config = dict(
    encoder_arch='resnext',
    model='contrastive image-text model',
    crop_scale_min=1,
    horizontal_flip=False,
    tokenizer='word',
    encoder_norm='batchnorm',
    encoder_activation='relu',
    encoder_depths=[3, 6, 6],
    text_encoder_norm_position='pre',
    text_encoder_activation='relu',
    text_encoder_parallel_block=False,
    warmup_steps=80,
)
Rows from block 7 of the text encoder of a small contrastive image-text model, named by matrix and row number. Rows with one number belong to one neuron. Each number is 200 + 20 x the weight over its row's rms, rounded and kept within 0 to 999. All counts start at 0.
After each neuron's rows are labels from the 100 texts, of 14976, where the neuron reaches its highest value: "tokens" is the input token at the peak. Only what is clearly more common there than usual is listed. The data: patchworks of several textures.
# fc1: MLP up (text_encoder.blocks.7.mlp.fc1.weight, 1280x320), inputs 280-319
# fc2: MLP down (text_encoder.blocks.7.mlp.fc2.weight, 320x1280, transposed), outputs 280-319

fc1.170,184,189,231,200,218,228,190,200,200,200,192,217,200,200,200,170,237,219,240,200,230,200,177,215,200,200,251,187,200,200,200,200,233,200,170,200,200,200,200,208
fc2.170,169,200,200,200,200,200,200,200,200,235,200,211,200,200,234,254,207,200,200,172,218,198,200,200,200,231,200,200,191,161,229,200,200,203,200,200,200,170,172,200
tokens: "spotted"

fc1.602,200,235,192,162,200,231,200,200,200,200,231,200,232,200,200,192,200,262,200,200,170,214,171,200,200,218,229,235,200,200,200,200,200,200,200,200,129,159,194,200
fc2.602,201,239,199,200,200,225,192,161,183,200,200,200,200,200,215,204,191,200,200,200,200,200,206,200,208,171,200,197,200,160,200,200,200,200,200,200,170,200,152,200
tokens: "diamond"

fc1.161,200,219,200,200,200,200,200,200,200,200,200,236,180,176,200,200,200,200,246,200,181,200,213,200,200,182,200,234,234,173,207,220,200,239,180,252,200,223,163,200
fc2.161,223,249,200,200,200,202,200,200,230,198,162,198,159,200,239,200,209,183,200,200,221,198,243,174,200,193,188,224,224,203,200,200,200,220,194,200,229,224,256,200
tokens: "checkered"

fc1.245,153,200,200,200,200,192,200,200,157,200,200,200,200,200,200,200,188,221,200,200,190,200,186,200,200,200,200,200,200,167,179,200,200,248,229,190,175,200,171,192
fc2.245,225,200,173,200,200,200,169,162,200,200,200,203,182,190,200,200,200,208,167,223,200,200,211,200,200,200,200,190,230,161,198,200,177,210,180,239,200,175,135,200
tokens: "diamond"

fc1.142,200,201,216,151,215,200,200,200,200,221,159,177,200,200,193,239,200,200,200,256,183,200,200,200,225,176,200,185,226,200,169,200,200,192,176,200,226,200,200,229
fc2.142,226,221,229,200,200,171,200,200,223,221,200,200,153,200,208,160,200,186,152,178,200,205,200,189,219,172,217,200,200,193,221,215,200,224,200,234,200,200,200,200
tokens: "checkered"

fc1.108,159,166,200,200,200,179,155,200,200,200,200,174,200,226,183,200,245,234,159,200,200,180,143,244,230,200,200,257,200,200,234,200,200,210,171,200,200,193,200,164
fc2.108,193,200,208,217,200,200,200,163,249,235,200,200,254,200,200,200,200,183,192,224,211,182,219,194,200,199,200,200,200,200,233,185,200,163,159,260,200,178,200,200
tokens: "zigzag"

fc1.135,165,200,200,167,200,200,200,219,200,181,142,200,200,235,193,216,241,207,200,222,233,183,164,245,239,215,175,200,200,180,165,200,164,200,200,200,200,180,148,200
fc2.135,204,192,200,225,224,200,182,217,207,251,204,228,203,172,198,211,200,206,219,264,200,201,224,200,209,209,174,170,202,186,208,186,173,188,175,232,233,172,200,211
tokens: "veined"

fc1.352,200,199,200,200,200,239,170,200,209,170,200,200,158,147,200,200,200,200,200,168,200,200,145,200,200,200,232,200,200,160,178,176,248,187,200,200,200,200,228,199
fc2.352,200,223,163,224,186,208,200,181,162,207,152,202,186,200,200,205,200,151,200,210,200,200,200,215,177,200,200,166,200,177,200,200,200,176,213,200,180,178,146,231
tokens: "diamond"

fc1.766,200,200,154,236,200,200,162,200,211,194,200,137,200,200,222,200,178,178,200,168,200,207,149,200,249,234,200,200,200,153,200,200,172,200,203,249,252,210,200,200
fc2.766,200,200,200,200,200,212,200,166,233,200,175,199,246,208,200,200,215,183,159,211,200,192,220,200,200,200,190,174,200,182,200,193,181,163,174,200,205,200,200,200
tokens: "zigzag"

fc1.207,178,188,200,233,200,213,200,200,207,200,223,200,159,200,200,200,200,200,217,200,200,200,200,210,208,200,200,200,200,200,200,176,200,173,200,200,200,200,230,200
fc2.207,207,219,258,200,210,200,194,198,210,231,210,200,229,192,200,177,193,200,200,200,200,175,193,200,180,213,195,222,209,200,200,200,205,161,200,200,200,226,163,217
tokens: "veined"; "scaly"

fc1.382,188,200,202,200,235,226,200,217,200,200,145,200,200,177,200,200,200,200,200,182,226,215,200,173,200,229,200,200,200,173,200,185,200,188,200,170,149,200,200,239
fc2.382,205,200,200,234,200,187,183,237,208,239,204,227,200,173,197,214,198,200,219,265,177,200,200,223,219,200,171,162,199,185,221,200,186,200,170,230,228,168,200,200
tokens: "veined"; "plain"

fc1.585,204,219,200,164,218,234,229,200,200,200,139,246,200,200,201,200,198,200,200,200,200,200,168,252,200,200,200,208,208,184,147,166,200,200,200,200,191,200,163,219
fc2.585,200,200,200,200,200,199,200,226,207,240,215,200,206,150,203,200,200,200,200,260,195,186,233,200,200,213,200,200,200,169,220,189,180,200,167,238,225,167,200,200
tokens: "plain"

fc1.330,171,200,200,200,200,230,200,224,179,200,165,200,175,200,177,200,200,151,248,200,200,222,171,200,246,200,200,200,200,190,153,200,200,183,185,200,200,175,200,214
fc2.330,199,200,200,200,200,187,191,236,210,245,200,227,200,168,224,200,191,200,200,247,178,193,224,211,200,207,200,165,187,182,238,200,195,200,181,226,200,177,200,200
tokens: "veined"

fc1.206,200,200,208,200,164,200,200,181,149,206,237,200,200,176,180,200,162,200,218,156,200,231,144,200,236,185,186,200,200,200,174,200,200,200,200,168,200,236,200,200
fc2.206,200,214,170,209,200,200,163,170,183,200,200,222,200,201,200,200,200,200,200,229,159,200,200,204,197,206,195,177,200,200,200,200,200,200,200,200,185,168,200,200
tokens: "diamond"

fc1.194,200,200,200,127,187,205,204,198,200,171,200,164,200,192,220,224,200,230,200,265,200,200,200,173,200,218,207,216,200,200,173,200,200,192,146,226,230,230,178,200
fc2.194,200,200,200,170,214,177,215,177,232,200,172,200,143,200,200,200,200,200,160,200,211,191,200,200,211,200,203,200,229,200,244,200,200,200,161,200,200,227,200,178
tokens: "checkered"

fc1.237,200,200,200,180,163,174,200,200,176,200,176,200,163,243,230,200,228,231,180,255,200,200,200,200,222,200,168,200,227,166,200,219,200,200,200,222,239,189,229,187
fc2.237,202,200,200,200,200,200,205,200,230,200,152,202,151,200,200,200,200,194,159,161,213,202,200,200,200,200,200,200,213,216,200,223,200,200,149,239,213,200,209,200
tokens: "checkered"

fc1.125,161,239,255,174,200,202,200,200,191,200,177,200,200,200,218,221,234,200,200,200,200,200,163,193,162,200,200,232,200,219,200,200,238,187,223,200,171,200,200,200
fc2.125,200,177,200,174,200,235,200,200,200,229,194,200,210,200,209,200,193,200,200,200,200,206,206,202,200,228,200,188,200,200,233,200,187,180,139,200,200,177,200,200
tokens: "veined"

fc1.454,232,218,200,140,200,200,200,228,200,165,222,200,200,184,200,244,200,251,200,200,232,200,227,221,226,200,200,196,200,169,193,223,167,229,208,200,200,245,200,196
fc2.454,200,200,200,200,204,191,200,200,200,195,200,200,158,200,186,165,200,200,200,208,211,198,236,165,210,171,200,235,202,200,217,200,175,208,144,229,200,200,200,163
tokens: "checkered"

fc1.648,200,200,200,200,200,200,220,200,200,200,199,200,216,200,200,159,200,200,235,200,200,200,200,171,214,200,200,200,178,200,225,200,200,200,256,214,200,228,200,230
fc2.648,205,200,183,200,200,231,200,171,200,200,200,200,200,196,200,210,213,224,177,209,200,180,173,214,194,200,200,176,222,146,190,200,204,200,228,209,200,189,151,200
tokens: "diamond"

fc1.262,217,200,176,200,168,211,200,226,216,200,222,181,187,200,176,200,227,143,200,200,227,227,143,200,247,220,205,200,200,178,168,164,200,200,236,200,175,217,200,247
fc2.262,200,180,200,169,223,200,164,207,200,240,200,200,200,200,211,200,157,214,200,228,174,198,229,200,200,228,200,200,200,200,230,200,159,194,171,200,200,168,144,200
tokens: "plain"

fc1.311,200,200,200,200,200,200,200,175,200,200,200,151,236,200,200,256,220,200,200,232,230,200,200,200,200,200,200,210,200,214,212,200,180,167,177,200,228,200,225,167
fc2.311,200,202,200,246,168,200,200,200,243,231,200,186,229,200,175,200,200,172,200,203,190,200,246,200,200,200,200,200,241,200,183,200,172,200,200,237,200,187,162,200
tokens: "zigzag"

fc1.718,200,200,187,179,200,241,200,200,238,200,142,200,200,200,200,200,200,188,219,167,238,200,170,200,236,200,229,200,200,200,184,126,176,200,177,176,200,200,200,200
fc2.718,247,200,200,200,219,200,200,200,200,237,200,200,200,200,237,200,191,200,200,237,175,179,245,200,188,218,180,163,200,200,214,200,195,200,200,223,242,171,200,200
tokens: "plain"

fc1.731,200,200,171,200,200,186,200,199,200,175,217,198,183,180,176,148,246,200,200,200,200,200,200,168,251,200,200,182,200,190,236,200,200,181,211,200,200,200,203,200
fc2.731,212,232,200,200,200,228,200,200,200,191,200,200,200,200,234,200,200,200,170,224,174,203,200,199,212,200,200,200,200,165,200,200,200,200,200,200,200,182,159,200
tokens: "diamond"

fc1.424,200,181,200,160,200,200,200,200,200,200,200,200,223,200,200,200,192,162,200,240,200,183,200,209,228,214,180,200,200,180,149,200,197,200,200,183,200,200,200,200
fc2.424,216,178,200,200,224,200,177,200,224,228,194,222,197,158,199,200,184,200,200,270,192,180,200,223,200,211,168,187,189,170,217,194,154,200,159,222,241,171,189,200
tokens: "plain"

fc1.491,200,168,157,184,200,200,176,154,150,200,200,200,200,208,200,200,189,247,200,166,153,200,200,220,200,214,224,200,200,214,232,200,233,208,239,231,149,200,215,215
fc2.491,200,233,200,200,200,209,200,170,200,207,200,200,200,170,212,192,200,200,200,200,200,206,200,200,241,178,200,195,200,200,210,231,200,200,200,241,200,192,200,205
tokens: "diamond"

fc1.178,232,200,200,216,200,200,221,219,235,227,149,200,178,200,220,200,201,200,229,200,205,182,200,200,188,193,200,173,211,200,239,202,141,208,229,200,179,215,200,217
fc2.178,200,200,200,200,200,267,200,200,200,193,200,200,200,180,231,200,144,193,176,217,200,162,204,200,200,200,200,200,231,200,204,200,204,200,200,206,202,174,179,200
tokens: "veined"

fc1.619,156,169,253,200,200,225,169,200,200,200,200,200,200,200,171,170,200,231,200,177,200,200,200,230,200,171,200,218,200,175,186,200,216,211,184,238,192,202,206,179
fc2.619,210,200,200,200,200,249,200,200,200,200,199,200,200,203,194,200,188,162,185,200,200,200,170,200,200,213,200,200,164,169,201,258,200,200,200,200,216,203,200,203
tokens: "spotted"

fc1.384,200,187,227,152,200,200,200,200,200,200,200,200,163,200,221,183,200,167,200,232,177,200,200,232,245,179,200,200,228,200,200,200,200,228,200,200,212,200,148,200
fc2.384,211,199,200,200,221,205,200,231,219,258,201,228,200,173,199,205,200,200,200,257,200,199,238,229,200,218,166,200,200,175,212,200,184,200,176,233,231,163,200,220
tokens: "veined"

fc1.663,217,159,200,173,180,200,183,200,216,200,200,200,223,198,200,200,200,264,200,180,243,200,200,161,200,200,200,200,219,200,210,248,215,200,200,200,200,199,200,200
fc2.663,200,200,220,208,200,176,259,176,186,200,200,164,196,200,200,195,200,162,200,200,200,188,265,200,200,200,200,200,200,204,200,200,200,200,160,175,205,200,200,170
tokens: "zigzag"

fc1.96,200,200,211,200,185,213,200,175,178,200,200,221,200,200,215,211,214,244,200,219,230,218,218,219,200,230,200,182,227,200,173,226,200,179,200,200,200,200,224,200
fc2.96,175,151,190,198,252,202,217,198,206,144,200,221,215,246,200,200,193,200,224,171,200,186,183,200,200,210,219,248,200,200,192,200,200,200,200,244,200,200,200,200
tokens: "checkered"

fc1.116,200,159,200,229,200,200,200,200,200,228,200,202,200,200,220,217,256,200,200,200,250,210,166,200,172,196,171,200,200,200,200,200,200,183,200,200,200,200,200,177
fc2.116,200,200,223,225,200,227,193,200,200,218,200,207,200,226,180,239,200,200,211,200,200,200,184,203,201,200,200,199,174,143,200,247,200,200,200,200,232,200,208,201
tokens: "spotted"